Rows from block 4 of a small multi-label image tagger, named by matrix and row number. Rows with one number belong to one channel. Each number is 500 + 25 x the weight over its row's rms, rounded and kept within 0 to 999. All counts start at 0. Numbers have three digits each. After the name is the row's rms in percent of the matrix's.
Before each channel's rows are labels from the 100 images, of 14976, where the channel reaches its highest value: "colour at peak" is the nearest of a few named colours to the mean colour under the peak. Only what is clearly more common there than usual is listed. The data: scattered letters and digits in many colours. In brackets: how many of the 100.
# convs1: grouped (4 groups) 3x3 conv (model.blocks.4.convs.1.weight, 96x24x3x3, each kernel summed), inputs within the group 0-23
# convs2: expand pointwise conv (model.blocks.4.convs.2.weight, 192x96x1x1, transposed), outputs 0-47

colour at peak: white (58)
convs1.53 091:503482485457479489485520499440490452470451492483481494486522515519493505
convs2.53 123:493504490489498482497515494456506525443474520513509504486479502512508477520478538471531488513507474490460474513552491514515492505505524501511556

colour at peak: brown (39)
convs1.66 113:497501467470482497456487477493487474469498494443448477508485475514477503
convs2.66 101:484524476502514457504491531484555514512503492499476478462503504524506525515522547500575476476511534479498463496539510528514457485523510506481514

colour at peak: white (62)
convs1.61 070:533506515490489508497514522432508515471449480493487503471516522465528493
convs2.61 108:525473518513468505497512465513516518443500481489516483476505441497517466508533475460590486519518487509461506515490454447558489527499509508523550

colour at peak: green (46); grey (32)
convs1.91 085:515495487511480425461477485478459495466490490487494480480490484498502466
convs2.91 099:484510522478459459501509516513527511475480520489532489510549483490528474532505484495508497514522490526488504524483425525562523478533529472508498

colour at peak: brown (42)
convs1.92 055:548479499491500495467508466506505485498485428503527499512461479466509495
convs2.92 167:505538474500517472463524537508556485510477484529516508463534549549492561493475533506551497450499516514453492482527504548483495472500502482478510

colour at peak: green (62)
convs1.82 071:506471480478457449440531499459489511520504515491507483502503496493491466
convs2.82 092:513516531489505501505484483537540483508477525485489496485521509521467495511529488491528496502528486532472509476481526510440470462528464472535516